Rows from block 7 of a small image classifier, named by matrix and row number. Rows with one number belong to one neuron. Each number is 50 + 10 x the weight over its row's rms, rounded and kept within 0 to 99. All counts start at 0.
After each neuron's rows are labels from the 100 images, of 14976, where the neuron reaches its highest value: "lies over" is the class under the peak. Only what is clearly more common there than usual is listed. The data: rendered landscapes of hills, water and sky. In brackets: how many of the 100, against the usual share in percent.
# fc1: MLP up (model.blocks.7.mlp.fc1.weight, 576x192), inputs 64-127
# fc2: MLP down (model.blocks.7.mlp.fc2.weight, 192x576, transposed), outputs 64-127

fc1.414:57 46 58 58 44 38 72 56 45 35 40 57 51 46 39 60 52 51 55 47 34 45 39 63 42 40 47 54 48 35 75 61 54 57 50 55 58 49 55 46 48 45 32 52 52 47 41 43 40 47 49 59 57 48 55 35 43 28 40 54 48 47 52 65
fc2.414:49 51 57 54 49 46 36 72 56 60 51 38 49 49 41 58 60 58 50 48 50 49 46 63 55 56 27 32 60 49 54 40 63 58 30 58 37 39 42 40 38 54 53 62 65 54 38 55 49 57 56 50 42 41 37 57 50 54 42 51 47 52 64 62
lies over: gentle ground (76 vs 27.4)

fc1.251:68 42 72 55 52 39 38 47 46 51 64 36 45 59 49 62 52 24 52 54 63 59 52 46 44 48 56 43 36 62 50 41 46 44 49 35 27 57 42 48 53 45 43 44 35 42 63 61 65 49 68 52 50 48 44 47 62 66 43 39 57 32 42 43
fc2.251:24 57 37 30 51 36 48 52 42 38 49 41 48 70 42 51 45 59 41 32 60 52 44 29 55 42 57 29 41 45 37 46 51 59 54 50 66 60 38 62 49 43 36 53 50 57 33 40 47 59 33 48 57 61 65 48 59 44 51 56 48 65 44 61
lies over: water (44 vs 7.6)

fc1.96:53 62 50 52 46 39 63 49 57 43 47 40 66 37 45 60 58 60 47 38 42 51 51 52 58 45 77 61 44 49 64 39 39 55 40 57 51 50 59 60 41 41 63 41 56 29 34 49 37 45 31 64 53 40 42 53 32 47 55 49 47 40 60 57
fc2.96:37 61 59 30 48 51 34 60 40 35 44 61 54 45 65 54 45 44 50 54 48 39 49 54 46 30 33 42 71 57 66 61 59 41 52 50 56 34 47 48 52 44 68 57 58 65 66 44 53 59 51 58 48 46 55 57 52 46 56 62 54 65 42 59
lies over: gentle ground (61 vs 27.4); steep ground (32 vs 14.1)

fc1.486:42 44 69 47 62 60 37 56 46 53 53 60 53 73 47 56 38 51 51 55 57 29 49 42 35 51 33 44 46 53 42 37 58 67 59 42 62 49 41 30 67 64 48 49 56 55 46 48 49 49 51 48 38 63 62 36 56 62 53 56 48 46 50 63
fc2.486:51 60 49 47 43 41 49 30 49 46 59 42 33 48 38 45 50 51 47 32 37 66 39 48 56 42 45 58 49 38 62 71 57 57 58 53 21 63 53 68 54 61 59 62 40 50 74 56 50 46 65 60 41 30 35 38 51 69 49 62 43 52 46 48
lies over: sky (99 vs 48.4)

fc1.125:37 55 68 58 68 46 65 53 51 29 35 52 40 37 47 64 48 63 46 55 55 51 38 43 36 41 57 38 35 50 51 47 40 51 40 55 31 45 49 54 52 40 48 51 53 53 47 53 45 58 36 60 56 48 47 56 48 37 54 50 63 44 49 43
fc2.125:41 58 55 50 42 43 35 62 47 54 48 40 53 51 55 42 43 52 48 53 41 56 45 39 59 56 72 35 68 43 44 62 52 50 41 73 52 40 45 37 47 46 35 40 55 55 36 40 43 61 51 50 40 57 59 42 50 51 54 42 51 47 53 56
lies over: water (96 vs 7.6)

fc1.85:60 53 34 45 57 33 58 37 58 57 52 42 40 41 35 61 45 48 39 46 32 43 45 54 75 38 45 56 63 41 85 46 55 58 49 58 42 43 55 36 34 50 55 42 55 42 36 48 43 44 29 63 43 45 38 53 47 38 45 53 44 42 40 48
fc2.85:50 42 62 49 57 42 45 56 47 54 50 54 58 54 47 52 48 65 41 54 43 47 52 55 53 45 11 47 53 56 64 59 50 56 49 40 50 44 50 41 41 54 52 59 45 50 42 43 50 50 55 49 49 48 49 55 51 53 47 51 56 55 53 56
lies over: gentle ground (85 vs 27.4)

fc1.443:38 56 55 43 52 52 37 50 47 71 60 71 52 55 56 45 40 61 54 49 58 41 62 55 41 43 43 41 48 42 23 38 55 66 55 32 48 45 49 41 62 60 59 58 43 59 61 56 48 53 55 42 53 61 52 51 61 52 53 58 31 57 54 50
fc2.443:58 51 60 39 38 44 62 41 58 40 54 39 36 56 41 45 67 63 43 32 51 68 39 51 45 34 40 56 38 43 73 67 49 37 52 52 29 55 43 72 58 61 55 63 41 53 70 47 58 37 62 63 50 54 45 39 46 67 42 44 53 47 30 40
lies over: water (61 vs 7.6)

fc1.214:47 76 59 58 43 56 63 33 44 47 47 44 61 43 70 33 25 45 59 61 54 49 41 50 44 76 50 55 34 58 46 50 39 44 38 74 61 44 51 57 57 28 50 43 43 42 55 48 48 53 40 44 66 45 60 41 48 48 55 47 65 49 44 38
fc2.214:57 51 61 57 43 46 42 57 68 59 65 36 45 44 43 65 47 36 56 37 37 56 61 46 53 56 16 66 73 51 42 44 58 38 59 48 58 40 59 47 50 53 44 42 50 34 45 44 51 44 62 35 42 60 44 52 45 46 34 54 47 42 36 52
lies over: steep ground (51 vs 14.1)

fc1.158:54 39 53 39 42 55 48 67 44 44 21 51 54 49 55 52 45 51 59 64 50 58 50 43 32 37 63 55 35 48 31 64 44 41 49 50 65 58 59 62 45 37 44 66 44 52 67 46 40 54 43 51 47 40 46 49 46 61 47 48 57 72 61 54
fc2.158:50 38 37 35 49 46 41 31 43 50 55 39 45 57 47 55 49 47 59 48 32 33 49 56 46 36 98 71 67 53 57 49 51 46 60 50 46 63 61 45 44 45 54 50 53 52 55 41 53 47 43 54 53 52 36 52 62 43 51 36 40 62 50 53
lies over: sky (98 vs 48.4)

fc1.528:44 49 46 67 50 43 30 41 29 36 39 45 40 67 43 49 43 45 51 45 27 46 50 65 32 52 46 61 45 39 43 66 58 48 51 42 46 30 41 62 48 44 57 59 44 46 62 57 36 43 42 50 55 53 59 41 38 50 47 69 41 56 42 63
fc2.528:46 48 61 37 41 66 41 53 44 53 41 62 42 54 60 53 52 49 42 55 55 47 54 36 50 55 49 35 76 58 59 51 43 53 49 58 39 45 46 38 35 51 55 50 56 58 51 49 39 44 51 60 41 34 51 67 59 39 42 44 47 65 59 39
lies over: water (44 vs 7.6)

fc1.14:64 40 65 52 50 49 52 54 50 38 39 38 40 63 40 76 36 46 45 47 42 38 52 46 32 48 68 41 40 59 50 45 48 56 46 60 48 64 55 52 50 47 61 37 57 46 23 47 59 46 41 74 43 46 56 44 29 53 42 67 59 39 58 60
fc2.14:51 53 48 65 50 48 56 42 50 50 53 52 58 46 54 37 67 52 41 47 45 76 50 51 45 55 37 43 59 35 37 53 38 73 45 55 36 61 54 56 51 50 48 58 51 57 52 46 45 34 58 58 47 58 51 39 56 51 52 57 34 47 53 28
lies over: sky (88 vs 48.4)

fc1.49:36 69 42 44 47 35 61 41 62 34 39 32 44 58 35 62 53 55 49 51 39 48 37 53 57 50 43 67 68 51 56 51 48 51 36 54 44 38 51 48 27 54 54 52 61 51 40 44 22 36 35 49 47 34 51 57 58 31 46 55 44 41 49 43
fc2.49:51 49 44 54 57 60 44 50 42 44 53 56 61 45 43 56 51 62 49 53 54 43 60 40 55 52 05 52 56 45 61 58 46 63 50 51 56 41 62 50 50 55 62 59 47 43 54 58 51 50 55 57 48 50 56 58 48 51 50 54 50 50 44 55
lies over: gentle ground (71 vs 27.4)

fc1.186:53 55 42 41 37 40 57 45 46 53 59 41 54 45 34 60 59 45 43 34 42 41 46 48 58 42 55 66 58 48 69 39 50 60 49 64 51 43 52 47 39 45 70 37 57 25 24 49 40 41 31 66 43 34 35 58 43 43 38 50 47 43 39 51
fc2.186:44 57 55 49 61 50 36 49 41 40 46 55 58 51 52 55 49 55 44 52 50 47 52 53 42 40 25 49 53 56 74 59 53 49 53 37 55 43 50 42 38 56 57 55 39 57 59 49 50 46 52 49 57 45 56 54 58 41 48 55 56 61 52 58
lies over: gentle ground (82 vs 27.4)

fc1.429:54 34 47 61 64 47 44 41 40 40 35 54 51 61 39 56 54 60 50 48 51 46 40 46 59 39 48 60 56 41 57 62 47 38 55 47 31 49 45 66 26 49 56 49 43 48 63 47 49 51 41 55 48 64 61 70 43 46 46 66 52 54 43 45
fc2.429:47 37 57 47 32 59 52 62 49 51 54 55 43 53 80 47 51 55 50 47 38 47 35 43 61 47 09 35 63 57 52 63 44 37 41 49 49 42 41 36 54 54 44 54 58 53 58 48 43 36 46 59 48 27 69 58 49 55 51 45 58 60 64 66
lies over: water (96 vs 7.6)

fc1.55:49 65 52 48 64 45 60 53 63 11 63 57 44 40 43 53 61 51 52 44 53 50 57 49 50 32 57 54 51 52 57 46 42 58 54 73 55 56 51 49 46 56 57 51 45 43 38 46 32 65 54 27 57 46 46 45 64 46 41 44 59 57 66 50
fc2.55:41 51 56 51 36 57 53 56 37 42 56 60 67 51 63 31 41 55 40 50 48 48 46 68 65 66 71 61 57 49 59 40 51 70 43 40 66 44 37 33 47 62 37 46 48 34 49 43 54 53 41 60 43 38 37 32 45 39 50 42 48 65 60 57
lies over: steep ground (64 vs 14.1)

fc1.334:58 42 56 61 55 49 57 54 48 46 48 35 61 36 45 52 45 43 43 36 50 58 31 48 47 55 29 55 42 45 56 53 56 25 71 48 45 39 47 51 38 51 66 46 59 56 51 51 50 48 35 61 57 42 56 62 57 51 63 57 58 41 48 62
fc2.334:39 39 56 38 37 55 59 43 64 53 42 52 52 49 52 42 53 43 60 61 34 44 32 50 58 57 44 28 70 60 50 67 39 39 48 69 50 38 55 42 45 58 46 50 46 58 55 52 51 58 62 52 42 33 41 54 55 48 61 55 43 66 64 60
lies over: water (38 vs 7.6)

fc1.427:54 55 42 48 47 43 52 47 51 46 57 42 57 45 43 59 51 52 39 39 40 43 45 44 59 39 65 65 51 40 71 40 56 59 44 61 47 51 64 56 40 31 68 32 52 28 38 54 40 47 34 64 44 45 39 58 39 53 50 54 50 43 49 53
fc2.427:48 54 64 37 58 42 36 60 47 41 41 59 59 49 63 61 49 54 46 50 52 49 44 53 37 29 27 49 65 75 71 64 47 44 49 40 52 34 48 45 44 54 57 49 48 61 53 44 56 46 45 58 48 30 61 51 65 43 46 58 63 63 55 55
lies over: gentle ground (84 vs 27.4)

fc1.65:56 41 48 55 45 50 57 62 55 53 22 59 60 36 45 53 51 31 55 58 49 66 51 41 18 48 61 47 38 53 28 65 50 37 48 46 64 59 56 64 45 44 42 66 44 47 71 50 54 55 48 51 52 33 49 40 44 58 48 46 54 61 55 42
fc2.65:45 44 38 35 41 42 39 40 31 52 50 38 48 51 53 39 35 44 58 50 40 36 62 60 56 42 85 69 44 48 58 45 42 44 57 42 52 55 61 50 47 51 45 52 44 56 53 35 50 46 36 50 49 54 46 44 60 39 52 46 35 52 46 52
lies over: sky (79 vs 48.4)

fc1.331:61 65 53 35 62 52 63 31 65 47 58 43 61 52 49 49 54 66 42 34 58 30 54 60 52 45 50 55 49 47 64 48 49 69 46 52 32 40 44 32 39 71 40 44 40 66 47 42 42 59 51 57 42 45 40 45 61 43 66 57 56 40 44 57
fc2.331:49 45 53 54 53 52 49 45 40 34 33 48 50 56 35 35 36 51 47 54 44 55 59 29 44 58 30 43 60 50 24 52 49 69 64 51 51 56 37 44 59 60 52 55 53 36 57 54 61 65 50 19 39 58 49 66 61 51 55 41 51 56 58 50
lies over: sky (97 vs 48.4)

fc1.205:35 51 65 45 47 58 41 52 47 53 65 60 50 69 53 54 37 52 52 53 61 34 50 46 34 51 43 50 50 51 39 29 58 58 60 34 58 52 46 37 69 68 47 49 47 54 36 50 53 57 47 52 38 70 55 41 57 62 52 60 41 35 50 57
fc2.205:49 55 48 48 39 42 45 26 47 42 56 46 46 57 34 43 51 55 45 36 37 59 45 42 60 35 54 46 54 40 54 64 55 63 45 57 26 55 42 60 53 55 63 53 50 46 67 59 42 46 62 55 54 37 45 38 47 72 53 56 54 63 48 53
lies over: sky (94 vs 48.4)

fc1.369:53 62 56 38 40 49 52 35 53 59 44 53 46 54 45 39 40 61 42 48 39 40 38 66 40 50 49 48 52 59 53 47 48 46 48 49 82 48 47 50 43 41 51 59 61 27 49 67 38 47 51 52 41 60 62 38 46 34 76 47 49 57 40 46
fc2.369:52 38 51 39 30 46 48 56 44 62 54 43 47 53 41 56 41 45 51 51 42 48 37 34 68 57 52 55 68 60 41 45 48 56 38 53 63 46 50 52 37 53 62 54 55 45 62 76 53 60 57 33 40 30 50 49 41 36 67 38 50 55 48 57
lies over: sky (90 vs 48.4)

fc1.271:59 57 38 41 48 36 65 39 47 43 45 48 41 55 43 60 57 46 46 47 42 35 47 43 54 47 49 72 74 43 75 53 49 53 56 59 43 44 60 41 47 39 58 39 51 29 22 46 38 45 29 63 44 37 41 57 35 53 46 44 61 43 40 56
fc2.271:44 53 47 65 55 50 48 40 45 41 55 59 56 59 51 54 53 58 52 57 53 51 54 49 49 50 10 52 47 56 61 56 55 53 51 43 51 38 46 47 47 50 58 58 43 45 54 59 48 50 53 48 64 53 55 57 49 46 47 58 53 57 49 52
lies over: steep ground (32 vs 14.1)